python train.py --encoder_arch="conformer" --model="encoder-decoder audio transcriber" --dataset="telephone keypad tones over noise or synthetic speech" --train_examples=39062 --n_mels=64 --hop_length=160 --input="log_mel" --spec_augment=false --win_length=400 --tokenizer="word" --vocab_size=20 --encoder_norm="layernorm_no_bias" --encoder_activation="gelu" --encoder_mlp_ratio=3 --encoder_head_dim=32 --encoder_fused_qkv=true --encoder_qk_norm=false --encoder_inner_norm=false --encoder_subsampling=4 --encoder_layers=6 --encoder_width=256 --encoder_positions="sincos" --encoder_kernel_size=9 --fusion="prefix" --label_smoothing=0.1 --decoder_width=192 --decoder_layers=8 --decoder_norm="layernorm" --decoder_norm_position="pre" --decoder_activation="quick_gelu" --decoder_mlp_ratio=4 --decoder_head_dim=64 --decoder_fused_qkv=false --decoder_bias="none" --decoder_qk_norm=false --decoder_parallel_block=false --decoder_inner_norm=false --decoder_positions="learned" --decoder_prefix_bidirectional=true --decoder_connector="mlp" --decoder_tie_embeddings=false --init="trunc_normal_002" --residual_init="none" --optimizer="adamw" --lr=0.0011 --beta1=0.9 --beta2=0.99 --eps=1e-08 --ema_decay=0.995 --steps=9100 --batch_size=64 --epochs=14.9 --lr_schedule="cosine" --final_lr_fraction=0.05 --warmup_steps=270 --weight_decay=0.4
Rows from block 2 of the audio encoder of a small encoder-decoder audio transcriber, named by matrix and row number. Rows with one number belong to one neuron. Each number is 128 + 32 x the weight over its row's rms, rounded and kept within 0 to 255. All counts start at 0.
After each neuron's rows are labels from the 100 clips, of 14976, where the neuron reaches its highest value: "loudest" is the band of the loudest frequency at the time of the peak. Only what is clearly more common there than usual is listed. The data: telephone keypad tones over noise or synthetic speech. In brackets: how many of the 100.
# fc1: first MLP up (encoder.blocks.2.ff1.fc1.weight, 768x256), inputs 0-255
# fc2: first MLP down (encoder.blocks.2.ff1.fc2.weight, 256x768, transposed), outputs 0-255

fc1.113 [161 151 126  91 113 155 137  80 153 155  89  87 143 163 182 132 149 134 129 131 136 151 131 106 137 110 138 105 124 130 101  70 131  90 122  87  97  95 102  51 121 142 186 118 104 171 107 176 178 203 153 148  87  96 136 150 175 138 173 140 159 157 161 109 154 136 139 108 156 144  82 146 183 168 189 104 112 133 149 131 119 179 131 180 121 179 170 150  72 160 141  89 182 105 111  82 146 132 178 179 103 132 169 172 100 177 127 148  81 108 166  90  95 142 105 131 174 142 102 132 153 173  73 188 171 150 163 186 158 143  82 225 133 167 141 167 132 103 109  50 163 174 103 138  95 127 141 180 115 114 126 130 139 148 135 150 148 163 177 123 157 119 120  99 144 120 146  87  51  95  99  94  70 103 146 103 125 103  90 120 152 131 159 197  92  99 138 147  72 102 151 131 104  98 128 123 110  88 140 103 146  98  87  79 128 123 110 113 148 120  82 144 119  95 140 101  96 147  85 119 160 148 177 144  86 117 123  99 105 104  95 136  97 147  73  86 116 126 103  75 153 127  82 104 134 139  85  82 100 128  82  86 160  92 111 170]
fc2.113 [201 113 157 117 121 130 126 138 138 131 141 129 195  57  67  74 134 153 175 125 131 138 140 162  94 139 117  94 108 140  92 105 127 135 179 127 117 122 189 178 173 125 162  90 198 117 142  88 175  76 134 156  95 170  94 118 129 167 132 109  92 113 178 119 137 113 120 124  65  91  79 147 122 136 174  75  87 149 110 111 123  97 119 150  82 130 151 175 154 115 156 171 115 192 126 147  85  58 132 157 148 111 159 173 132  73 142 111 121  96  81 157 131  99  40 108 115 115  90  80 132 169 134  85 144 103 136  92 125  84  88  99  78 140  93  72 139 154  58 100  72 132  96 132  83 126 128 171  89 126 113 176 120 143 112 148 168 156 136 108 106 136 126 105 164 152 148 126 144 140 123 122 165 133 105 178 132 128 102 129 149 149 145 205 156 154 158 144  53  69 122 165 147 139 152 126 139 111 116 130 116 124 123 207 120 144 161 181 195 152 152 173 132 125 111 118 110 131 160 136 155 118 136 157 148 154 161 156 148 143 188 150  88 158 118  95 119 114  75 101  85 154 120 109 132 228 172 114 203 143 153 144 110 171 128 127]
loudest: 1000 to 2000 Hz (62)

fc1.501 [146 128  99 112 158 158 189  85 197 115 103 111  98 156 163 142 174 111 113 142 149 107 136 110 118 109 165 108 138 128 100  53 128 113  61  70 134 126  86  55 122 137 145 171  92 142 155 200 175 145 141 132 109  95 165 181 163 123 160 149 161 182 117 104 118 147 118 145 133 130 130 131 185 148 141 161 107 145 131 145 101 185 145 180 118 124 144 116  93 154 154  46 152 106 118 147 160 132 180 166 121 131 175 148  94 177 120 103  71 101 249 148 120 113 136 182 196 171 147 141 139 173  62 197 191 149 175 121 148 175 108 178 140 180 155 170 123 160 143 127 168 157 145 143 110 138 127 162 151 135 168  97 167 125 144 140 119 123 159 168 143 117 168 103 147  87 151 130  67  90 163 124  93 106 152  83  98 118 141 142  98  98 116 166  79  98  97 168 104 117 142  86  33  98  89 126 118 103 125 121 116 126 108 106 166 146  96 123 111  85  88 130 149 118 136 114 123 171 139 100 135 160 160 112 112 127 140  69  69 101 138 123 155 137 141  90 131 118 134  93 151 113 116 142  86  98 109  82 105  94  88  83 139  98  89 160]
fc2.501 [255 147 139  83 169 129 123 150 107 122 108  80 123  53  99  98 109 185 156 128 108 150 153 146 125 124  75 128 101 115  83  98 129 121 197 124 127 126 143 195 154 154 134 165 139 153 116 119 147 103 176 181 110 144 138 120 154 126 129 113 148 144 143 139 121 136 125 132  87 125  66 139  82 121 158 127 106 116 174 140 108 106 135 124 118 135 116 184 148 127 153 104 115 173 102 125 124  71 138 146 142  76 142 123 125 113 109 122  84 105 140 147 162  94  14 125 152 114 124 117 129 170 157  50 141 130 134  57  95 102  83 133 100 147 112 129 159 124  81 131 110 104  97  83  54  94 124 188  95  93  93 155 122 157 140 169 156 143 164  92 111 148  72  91 124 129 155  95 111 124 123 129 106  96 106 144 155 135 134 124 130 194  97 148 166 120 184 177  55  18 119 119 135 123 136 107 119  77 140 137 113 132 151 191 140 166 165 155 135 132 150 188 181 110 112 171 125 187 157 116 134 154 169 144 153 151 184 171 192 118 188 135 124 131 119 121 121 123 131 140 154 183 110 118 146 142 172 104 185 159 142 134 137 153 143 150]
loudest: 1000 to 2000 Hz (64)

fc1.271 [141  98 131 105 115 109 209 114 158 139  94 127 133 195 144  81 107 173 198 197 102  91 110 101 136 133 178 174 129 165 167 147 113  91  83  89  69  88  88  99  87  86  74 103 125 151 148 140  97 168  95 110 170 131 119 157 170 126 150 146  92 122 113  94 124 110 180 116 151 161 141 164 131 210  97 152 152 150 136 110 177 179 144  85 134 171  77 164 112 124 140 128 126 141 120 166 142 172 159 126 111 179 108 127 153 119 171 115 145 150 135 107 135 116 146 138 153 127 134 156  64 106  90 160  72 124 127 169 159  95 176  81 172  95 123 195  81 125 191 140 136 137 175 161  68 108 137 171 224 201 128 105 110 116 114 141 164 197 138 172 168 121 119 152 115 125 102 100 108 125  80 112 138  95  98  68  85 111 141 111  96 104 116 108  89 103 153 100 123 140 126 143 144 112  96 117 201 116  99 114 121 130 105 115  73  93 104 131 102 108  88  98  88 103  47 164 131  91 110  86 125 119 157 179  85 118 111 102 113 150 119 183 134 133 133 166 134 156 129 143 100  78 179 152  94 111 104 108  84 158 128 135 110 159 146 106]
fc2.271 [ 91 152 145 128 106 127 132 113  86 165 153 125 125  95 113  91  81 194 140 135 121 131 104 117 137 114 165 131 142 115 136 120 115 107  98 145 100 115  94 162 111 100 133  87 112 111 138 106 143 120 102 116 145 108 150 102 127 123 144 157 105 117 149 111 152 132 141 134 149 122 183 104 161 255 122 104 156 177 109 110 173 115 135  59 119 149 115 208 178 103 138 130 101 132  97 135 111 108 120 122 125 129 129 140 109  91  97 109 108 147  92 132 132 132 255 132 109 106 123 135  91 136 155 113  63  74 123 123 144 123 181  45 148 103 109 122 122 109 141 149 129  78 160 134 107 136 185  88 130 165 119 113  97 108 128 112 150 150 135 142  95 118 142 120 105  94 101  93 136 115  94 112 139 111 107 126 123 138 138 126 124  30 116 122 154 105 125 122 186 255 104 150 174  91  83 121 154 120 121 133 145 115 115 142  79 120 149 140 155 141 139 112 137 127  95 184 122 135 150 114 133 118 112 138 103 143 163  81 120 152 146 141 110 161 128 149  89 146 114 157 127  86 149 157 122 146 123 163 157 159 153 159 119 153 182 123]
loudest: 4000 to 8000 Hz (38)

fc1.238 [163 185 116 122  88 143 123  86 129 154 153 141 101 143 122 194 178 162  82  95 129 143 147 111 166 123 163 132 128 135 138 117 153 118  97 155 125  63 115  75  90  95  91 132 104 155 148 173 140 129  93 105 150 122 122 141  88 128 169 166 149  83 117 125 139 146 106 151 180 143 102 123 193 113 128 143 140  99 158 132 163 142  80 122 145 181 160 208  88 123 125 135 166  92 119 137 150 109 126 154 101 168 150 150 171 115 114 128 121 138 155 145 109 138  32 121 133 129 142 162 159 164  73 175 163 121 154 177 142 187 133 118 174 126 170 144 157 180 153 154 117 111 148 157 145 197 207 140 134 123 181  81 123 120 114  98 126 105 136 130 144 114 158 138 121 115 158 131 111  90 161 142 140 137 128  84  87 129 159 155 139  64 140 153  79 148  93 125 108  76 159 122 116  91 158 139 103  88 152  61 160 147 117  86 139 104 104 105 101 137 125  80  90 129 133  84 108 113 122 145 147  64  90 106  53  78 112  67  46  52 115  96 159 147 150 101  51  90  96 118 111  83  96 158 111 124  61 113  59 105  75 132 157  87  63 150]
fc2.238 [138 174  56 121 134  85 161 122 123 123  60 129 118 125 121  98  77  89 172 122 141 122 116  92 109  82 116 174 134 158  99 116 185 180 122 145 138 113 121 161 149 207 167 173 122 109  95  87 151  84 187 186  98 149 145 128 179 121 107 123  73 193 168 170 156 155 158 138  82 111 107 160 106 199 150 160  73 204 112 159 122 125 114 137 109 149 127  95 139 105 155 106  84 186  81 172 112 124 150 137  62  89  75 120 122 142 114  86  47 105 120 149 152 133 136  90 180 137 110 108 115 130 190  81 170 154 167  93 147  93 137 149 104 165 147 129 115 122 119 145 181  91 106 154  77 112  94 156 101 118 147  83 113  96 101 133 150 131 119 112  92 154  93  81 149 121  92 121 140 132 129 139  95 120 126 154 164 134 143 121 114 137 116 115 143 144 172 113 147 141 102 112  91 110 129  94 160 159 100  96 116  94 115 119 177 195 177 127 166 153  73 182 164 155 129 153 157 171  99 144  79 102 145 174 128 144 125 148 196 161 211  70  89  81 129 111 158 143 100  98 150 145  85  93  91 150 150 110 120 147 122  63 124 166 148 164]
loudest: 1000 to 2000 Hz (56)

fc1.550 [138 127 123  97  48 137 150  97 159 138  80 169 118 179 144  81 166 138 117 145 145 135 125  94 118 109 140 174 143 132 160 111 158  96 134 108  97 136  84  33 121 152 136 121  68 105 129 193  92 157  99 115  86  80 117 164 123 129 109 165 139 125 157 162 159 119  79  72  83  99  57 153 142 140  88 103  84 137 135 114 100 178 135 183 114 135 122 163  49 140 141  45 153  80 133 100 106 113 158  87  98 117 129 115 105 144 126 117 130 127 161  92 116 133  98 120 188 134 127 103 136  91  56 176 178 180 189 178 136 106 137 235 135  88 119 137 114 136  85 100 126 145 111 117 147 132 129 138 125  98 140  70 133 101 128 158 130 159 119 135 163 128 140 145 179 159 121 187  82 115 106 131 100 155 216 104 132 161  93 125 178 140 164 156  84 168 172 182  92 114 141  67  61 160 171 171 114 104 109 144 120 140 116 103 179  95  85 120 170 161 100 140 145 162 119  68 140  98 151 154 104 133 172 160 132 127 152 131 116 129 129 105  89  87 139 115 136 138  80 139 169 116 110 125 161 154  84 107  64 143  88 105 155 106 125 143]
fc2.550 [202  76 120 113 150 149 105 178 105 101 154 134 168  38  51  97 118 156 131 100 114 101 138 145  80 151 125 125 142 125 112 138  87 136 139 118 108 129 206 160 131  91 101  59 194 115 132  76 147  92  86  99 133 153 107 150  61 138 116 133 198  97 130 124 118 154 123 127 101 123 141  90 130 118 122  95 153 113 119 142 168  88 120 119 172 119 115 174 192 154 137 201 161 139 162 163 140  69  55 196 116 144 134 124 166  96 160 144 162 132  68 149  58  95  69 128  70 124 124  88 145 113 127  43 149  60  69  70 157 111 151  70 167 131  95 105 190 109  79 131  37 125  96 127 150 131 140 152  79 139 106 174 103 154 147 120 119 141 129 118 120 116 135 124 122 128 117 113 132 127 128 173 160 140  45  89  83  72  93  96 128 145 155 145 129 131 113 156  85  67 142 153 176 145 146 156 118 128 118 155 159 115 155 175 101 127 143 135 165 146 189 114 111 112 133 140 124 149 130 125 137 109  86  93 157 113 138 161 166 144 140 140 122 167 110 112 115 129 118 146 120 122 150 134 106 179 179 129 182 113 154 177 138 127 119 126]
loudest: 500 to 1000 Hz (50)

fc1.96 [168 185 199 122  83 203 163 144 178 157  95 119 134 174 167 107 134 130  82 142 148 121 124 113 114 111 157 145 175 129 141 132 128 132 115  88 131 147  97  40 131 161 164 128 104 112 165 186 128 149 139 148 124  25 137 128 160 198 149 144 165 135 148 125 123 131  80  87 114 130  85 174 178 146 107 143  85 139 135 142  59 185 153 174  84 140 111 142  83 144 147  86 178 114 135 119 128 140 164 125 143 135 185 105 110 151 141 159 171  98 196  45 105 169 107 165 172 160 151 125 145 153  69 215 144 174 205 189 141 154 131 208 142 123 114 182 152 153 135  89 127 177 113 141 134 100 132 174 149 145 134  91 136 154 119 140  88 141 165 164 156 136 153 130 153 125 150 144 107 130 111 125  83 136 184 105 133 150 101 125 127 112 115 164  70 126 128 132  86  92 140  98  86 124 105 154 115  77 129 140 125 137  85  85 135 126  63 114 149 114  79 162 118 119 122 117 124  98 145  74 124 163 173 115 114 146 144  77  86  85  89  94 131 111 145 128 113 102 126 118 166 109 120 109 138 119  80  79  61 120 113  83 154 124  93 149]
fc2.96 [246 160 113 161 127  95 146 107 107  96 136 124 127  51  61 121 117 154 135 113 113  93 135 205 125 192  90 152 118 151 113 138  90 105 147 134 113 122 148 190 180 164 116 167 183 100 144 129 131 159 164 162  89 209 116 120 133 129  93  64 118 154 127  96  97 113 169 119 108  85 128 128  91 167 127 127 145 136 126  87 142 112 114 131 133 113 106 161 151 107 140 133 111 192 123 116 105  86 152 159 163 148 152  93 143  93 114 105 114 151  79 178 105  79  36 138 140 136 146 122  91 162 134  94 138 149 127 108 139  84  89 113 110  96 119 107 147 107 105 174 102 123  73  96  71 123 111 174 118 121  90 133 101 123 120 161 151 118 124  94  83 136 109 135 142 123 141 108 143 147 119  77 179 116  93 163 135 151 111 119 125 168 105 138 155 147 149 162  68  36 114 119 150 119 138 100 102 137 129 150  87 118 180 208 117 164 165 207 139 107 185 175 177 130 133 173 106 123 171 123 110 143 134 126 163 174 191 184 199 159  94 155 109 125 154 139 156 153 142 158 127 163 187 127 143 120 215 105 165 138 158 150 122 171 133 112]
loudest: 1000 to 2000 Hz (59)

fc1.458 [143 182  96 102 101 136 138  48 189 139  69 128  77 165 187 117 160 126  94 111 156 119 123 100 142 108 143 135 128 132 123  77 140 103 108 123 128 120  91  44 115 155 173 160 111 124 119 195 123 201 166 117  84 102 150 172 169 147 137 125 132 179 167 156 133 139 128 139 128 108  72 132 162 131 135 123  92 150 148 139 115 202 111 171 125 119 150 135  35 189 160  60 135  93 124 102 155 132 180 118  81 104 108 147 127 170 120 133 104 106 163 118 138 144 125 122 214 187 155 126 132 111 106 195 174 177 177 177 130 144 126 227 125 148 162 155  63 140 151 112 187 123 107 128 161 141 116 135 135  79 159  86 162 127 131 150 119 140 155 158 136 122 150 106 181 107 112 154  72  98 122 125  66 131 214  89 130 130 111 124 123 120 144 150  92 159 124 141 101 117 119 130  59 116 155 156  94 113  96 111  93 126  87  81 176 108 118 109 139 156  75 145 140 149 138  77 147 114 103 160 108 141 196 164  80 111 111  95 118 105 138 118 105  84 130 111 132 144 117 108 155 112 103 114 131 140  79  87  89  92  94  84 156  78 106 144]
fc2.458 [254  67 131 143 144 150 114 170 108 113 147 152 201  41  63 123 142 152 135 118 117 116 146 193 115 174 125 133 130  99  91  96  98 132 148  95 106 145 186 168 148 102  94  91 192 123 160  62 139  66 123 144 139 164 109 135 104 166 125  87 150  94 125 123 113 109 154 115  89 110 123  99 101 129 130  77 139 104 131 106 124  89 141 111 134 117 122 180 182 147 142 204 124 155 159 159 126  85  92 184  84 129 123 125 178 111 159 135  97 123  65 139  86  80  21 131  95 126 110  84 107 139 127  60 139 115  78  83 111  94  99  99 126 131 121 117 205 120  84 138  70 159 118 123 107 133 163 155 103 132  90 175 133 173 172 150 171 164 158 146  96 140 149 133 128 158 143 111 147 105 100 136 153 124  54 116 105  71 103 127 113 163 111 159 126 106 127 129  61  32 133 154 164 159 153 121 145 125 144 159 135 141 147 183  99 115 140 151 137 129 179 158 137 116 114  91 115 147 142 122 126  96  97  92 171 110 161 159 150 140 138 157 128 174  94 110 141 136 105 143 115 150 120 104 119 168 200 117 157 129 152 152 119 156 111 117]
loudest: 1000 to 2000 Hz (58)

fc1.67 [126 170 120  83  98 126 148  93 182 144  83 146 100 169 180 103 164 132 136 167 130  83 108 110 100  85 164 180 136 127 135 111 162 122 152 114 144 138  83  58 137 157 140 153  91 114 108 172 100 170 145 146 130  89 150 125 159 146 101 141 112 169 149 163 100 121 106  83  63 150  77 156 113 141  75 142  50 124 134 156 133 170 131 167 104 152 116 140  48 157 148  72 125 110 119 127 121 129 179  78  78  97  80  82 128 173 141 140 133  87 155 110 169 163 127 142 214 151 133  79  77  89 106 141 160 182 196 157  98  97 151 198  88 139  99 122  90 163 132 113 151 105 117 131 135 129 104 141 120 107 142  63 157  87 151 126 120 128 115 171 141 149 142 124 154 139  91 165 112 110 135 148  66 160 184 117 134 152 129  93 134 145 108 129 111 157 182 142 113 129 144  69  53 182 141 161 152 118  83 144 106 161 103  75 199 138  89 108 115 149  63 145 176 159 102 102 179 102 130 146  66 127 185 168 136 163 133 131 142 140 148 105 142  19 156 138 136 143 120 113 139 140 124  85 129 112  83 113  76 138 105 102  91 132 135 150]
fc2.67 [188 103 167 103  72 168  68 119 140 118 162 143 134 122 110  71 141 155 103 146 131 107  78  84 112 101 132  63 111  83 136 190 125 113 176 133 151 145 173 137  94 120 148 109 126 143 170 155 140 163  58  76 185 125 159 139 100 124 134 106 122  64 148 173 132 109  77 117 131 161  91 138 160 116 136  88 150 109 170  99 152 144 132 119 150 132 132 169  99  92 150 124  99  68 132  95 170  97  89 165 126 125 170 144 144  87 147 137 160  74 159 105 132 152  79 110  73 176 194  99 130 128  65 147  94  59  60 161  83 144 121 108 128 115 131 144 174 125  76  95  26 130 144 149 185 106 102 147 147 135 120 145 174 106  83 100  50 106 109 147 124  79 135 144 122 119 126 137  95 159 105 145 106 141 134  61  87 114 108 108 147 141 156 146 123 118 107 141  97  62 188 200 137 193 153 186  83  83 151 154 180 170 129 132 142  73 123  98 175 166 165 100 119 165 131 117 179 112 156 113 139 147 121 105 139 124 173 126 118  99 128 126 164 183 142 121 102 167 143 143 143 108 154 129 159 193 116 117 119 137 136 175 134  92 127 125]
loudest: 500 to 1000 Hz (52)

fc1.4 [140 177 130  99 110 160 162 121 171 127 136 149  83 151 167 161 160 157 136 126 107 101 151 120 132 113 148 148 143 118 129  86 167 106 101 123 104 147  80  84 123 136  98 167  73 117 135 150 112 146 125 142 109 128 115 113 149  74  74 176 123 140 138 180 129 152  78 111 115 136  86 157 157 136  76 150  75 153 147 140 153 141 138 136  93 194  90 157  86 137 168 137 129 124  68 146  89 130 162 117 123  88 153  54 108 138 160  92 113 159 190 118 129 173  91 166 159 134 102 132 128  73 100 134 134 155 184 137 159  91 194 143 115 121 126 145 123 187 152 140 157 131 163 170 170 188 160 140 161 121 197  77 149 114 144 136 129 132  96 147 124 130 129 101 148 121  38 193 115 108 136 105 102 158 133  95  89 137 150 120 132  94 142 150 110 183 150 135 102 116 101 115  67 149 173 152 151 106   0 138  93 151 128  73 170 111  73 124 124 165  90 164 130 173  91 104 131 136 135 168  41 119 139 109 105 147 152 139 101 150 142 112 124  37 122 134 111 102  78  67  85 144 123 142 114 132  82  97 120 158  90  97 117 118  94 130]
fc2.4 [212  63 157 134 151 103 145 158  90 109 132 135 208 101 118 104  90 140 172 111  95 128  97 201 114 136  96 134 109 157 114 133 112 162 164 104 100  97 167 202 148 133 121 110 187 143 126  70 150  91 157 155 108 168 111 133 107 118 172  65  98 158 134  99 133 125 167 116 115  99 146  96  95 159 161 116 144 115 132 118 111  89 100  98 137  90 131 126 158 118 119 172  86 201 123 173 135 122 115 158 123  99 139 136 135 114 141 140 102 116  66 159 128  58  82 127 115  97 100  96  97 167 169  72 113 107  58  72 115 147  58 133  77 138 100 123 130  77 104 159  97 112 102 134  89 121 112 178 117 141  88 190 110 137 142 151 186 138 166 102 124 141 102 123 111 151 185  63 161 155 117 120 142  80  66 192 126  83 124 141 137 168 121  94 181  84 135 129 114  69 146 154 167 149 123  81 136 137 206 125 138  96 155 162  88 171 176 130 157  90 151 159 161  95 145 144 116 127 121  90 146 119 159 141 141 133 119 154 192 123 138 162 115 151 106 151 148 134 161 150  97 176 138  88 131 141 186 116 217 102 182 122 134 172 147 122]
loudest: 500 to 1000 Hz (53)

fc1.158 [163 183 121 107 118 203 155  83 158 139  72 128 118 180 149  85 163 140  86 148 157  98 122 104 127 111 157 140 159 134 122 110 126 122  96  72 138 145  83  51 126 165 163 136  83 112 144 178 151 124 118 133 124  37 149 122 171 175 147 138 176 157 152 127 139 132  80 101 109 126  92 173 174 158 129 131  72 143 147 157  64 180 164 191  89 146 105 152  91 161 150  62 175 109 144 123 141 136 188 156 111 130 194 120 102 174 126 136 139 103 198  48 109 171 106 155 176 163 136 138 127 160  73 176 148 176 190 170 123 171 124 190 151 168 123 154 150 138 112  89 146 163 118 140 112  88 131 186 138 141 157  83 129 134 125 151  78 129 162 156 150 147 162 101 162 112 145 140  86 112 117 112  56 124 186  96 130 137 119 117 126 115 133 188  61 130 132 110  86  97 128  95  66 111 117 138 108  81 135 137 122 132  90  91 143 132  75 108 129 107  69 152 138 123 122 122 138 106 145 107 126 161 171 110 128 140 139  83  98  87 116  85 113 129 146 120 102 109 124 128 164 117  91 127 139 113  92  67  46 146  92  79 135 112 100 163]
fc2.158 [253 110 109 109 141 110 155 118 100 104 149 121 137  66  65 105 120 135 145 113 129  85 135 196 110 197  94 144 101 139 112 126  99 133 168 127 114 128 148 202 185 154 112 150 168 105 122 103 110 115 173 161  97 196 100 117 119 127 103  96 121 135 142 111 103 115 157 107  86 102 125 117  77 155 135 124 112 130 145  94 107  84 133 141 119 105 110 158 167  95 160 168 113 191 115 136 100  93 144 157 151 119 151 108 164 100  99 121 105 131 102 174 115  77  35 152 145 140 112  99  94 159 136  61 153 151  86  64 103  87  91 106 119 111 111 121 136 129  93 165 103 142 111  90  79 126 133 154  91  96  85 131 130 104 126 175 113 129 137  93  90 154 114 124 147 135 127 109 162 159 122 102 169 124  87 184 140 129 123 119 106 192  83 147 178 121 180 148  55  44 101 116 152 140 141 136 101 111 132 144  77 138 173 198 114 162 138 193 132 135 166 173 185 118 136 146 117 162 179 108 114 133 146 145 178 152 175 175 171 159 114 194 109 133 124 130 162 116 132 166 106 183 141 116 159 117 208  93 170 143 175 140 131 179 143 105]
loudest: 1000 to 2000 Hz (58)

fc1.227 [144 212 107  93 110  80 138  65 199 123  69 165  97 202 177 126 172 131 113 137 135 106 154 100 132  88 174 140 105 155 136 108 160 130 140 110 138  48  99  91 101 155 155 184 119 143 103 188 156 152 130 112 127 122 142 138 158 132 144 127 147 160 142 158 110 138 127 103 135 165  71 144 129 151 138 158  86 128 169 155  91 195  57 174 145 129 162 151  25 160 167  76 103 103 137 102 160 126 163 122  80 130 113 143 138 153 125 157 129  98 145 136 195 182 115 107 186 158 151 127 123 127 108 184 182 150 175 176  98 120 137 204 132 190 141 149 117 151 140 124 160 104 119 130 148 146 102 164 132  96 188  69 163 106 124 120 109 123 141 176 162 135 121 109 150 140 122 141  90 112 137 157  96  91 179 116 136 112 140 113 151 141 106 111 114 166 129 147 102 117 164  94  77 153 189 130 122  92 122  64 123 138  26  85 173 151 104  99 107 127  69  94 123 152 118 127 152 104 104 173 124 115 169 144  40 112 103 116 133 122 118  94 160  97  98 129 105 114 135 109 148 111 122 111  89 128  57  95  97  91  94 105 129 104 143 152]
fc2.227 [243 126 121 102 154 126  74 131 126 158 117 173 158 112  80 120 131 159 122 107 137 105 171 104  68 104 178 122 136 140  86 125 124 141 131 144 152 118 167 189  89 118 135  75 166 149 129  56 173  31 118 100 174 135 138 136 127 172 134 139 149 130 140 135 126 153  96  86  75 175  94 145 155 158 153 139  64 121 170 152 104  90 110 150 134 137 136 190 168 128 163 163  79 179 134 117 163 112  78 155  77  91 112 136 164 131 116 188 137  94  81 131 178 133  30 121  81 129 117  61 137 132 172  68  94  82  79  73 109 114 156 113 104 157 132 115 104 102  82 146 102  99  83 101 148 111 156 187  97 143 146 147 135 151 138 116 114 163 140 167 158 139 149 107 134 132 136 120 141 107 112 191  92 133 107 143 140  77 120  72 150 133 146 139 140 135 136 112  95  23 155 153 164 155 163 150 102  79 117 133 160 147  77 170 170 183 179  87 158 113 112 143 125 139 109 174 160 169 134 150 119 135 100 115 131 122 153 114 149  98 149 121 165 153  90 131  84 145 124 115 161 132 144  76 122 151 121  80 180 126 172 117 123 120  89 148]
loudest: 1000 to 2000 Hz (55)

fc1.525 [127 126 161  98 105 109 220 123 139 150 107 117 121 192 154  71  88 144 191 192 108  83  97  95 113 116 166 181 144 185 182 158 125  96  83  83  68  84  93  90  76  87 101 104 141 149 166 137 117 160  94 133 142 157 110 166 155 134 147 123 117 138 118  99 144 121 168 134 135 157 141 210 124 213 115 145 140 160 115 115 168 186 149 122 126 191  78 135  98 140 134 121 133 132 126 171 137 150 152 121 108 186 101 127 164 113 194 109 126 132 129 120 129 121 153 139 153 142 115 155  78  93  87 143 100 129 152 176 145  90 155 109 158 143 132 208 104 121 189 142 134 142 165 199  76 122 121 187 216 194 125  94  90 108  86 139 150 197 148 180 183 136 116 147 129 133  99  92 102 128  82 115 145 104  99  70 110 112 120  98  78 116 118 114  76  95 164 120 138 147 118 142 135 109 107 118 196 128  87 104 111 102 107 116  97  91 116 153 107 114  82 104 103  96  34 126 126 101 114  69  98 117 150 184  88 118 118 107 118 155 134 168 126 115 124 115 149 137 107 108  96  87 154 126  85 112 110 115  98 147 110 112 101 146 156 117]
fc2.525 [ 71 142 144 131  96 135 115 111  80 160 154 117 124 100 109 100  85 186 132 133 128 135 101 113 127 117 165 129 140 111 145 132 134 120  98 152  93 123 109 158  97  92 140  85  97 107 122  90 144 114  98  98 141  91 140 105 113 120 143 148 126 104 138 120 158 147 141 144 147 124 187 102 174 255 120  97 165 159 109 111 159 105 133  64 132 137 113 200 179 109 128 128 116 125 108 116 104 105  93 133 138 123 142 144 122  98  96 111 124 148  89 134 123 119 255 125  96 110 123 137 111 136 157  92  64  61 116 113 127 133 181  61 156 107 114 116 133 112 136 124 103  81 155 140 131 142 193  91 129 159 126 109  94 116 124 101 145 143 132 134 102 113 148 133 122 102 112 106 136 121  99 114 140 119  99 133 130 141 130 135 133  27 131 124 147 116 115 123 186 255 107 158 185 100  99 137 142 112 119 134 152 110 108 154  95 107 161 121 172 145 161 102 128 121 103 174 127 133 147 115 142 122 113 137 119 144 155  84 115 158 147 139 102 169 116 138  95 123 112 142 131  95 146 150 116 152 125 165 150 159 142 163 136 126 189 128]
loudest: 4000 to 8000 Hz (25)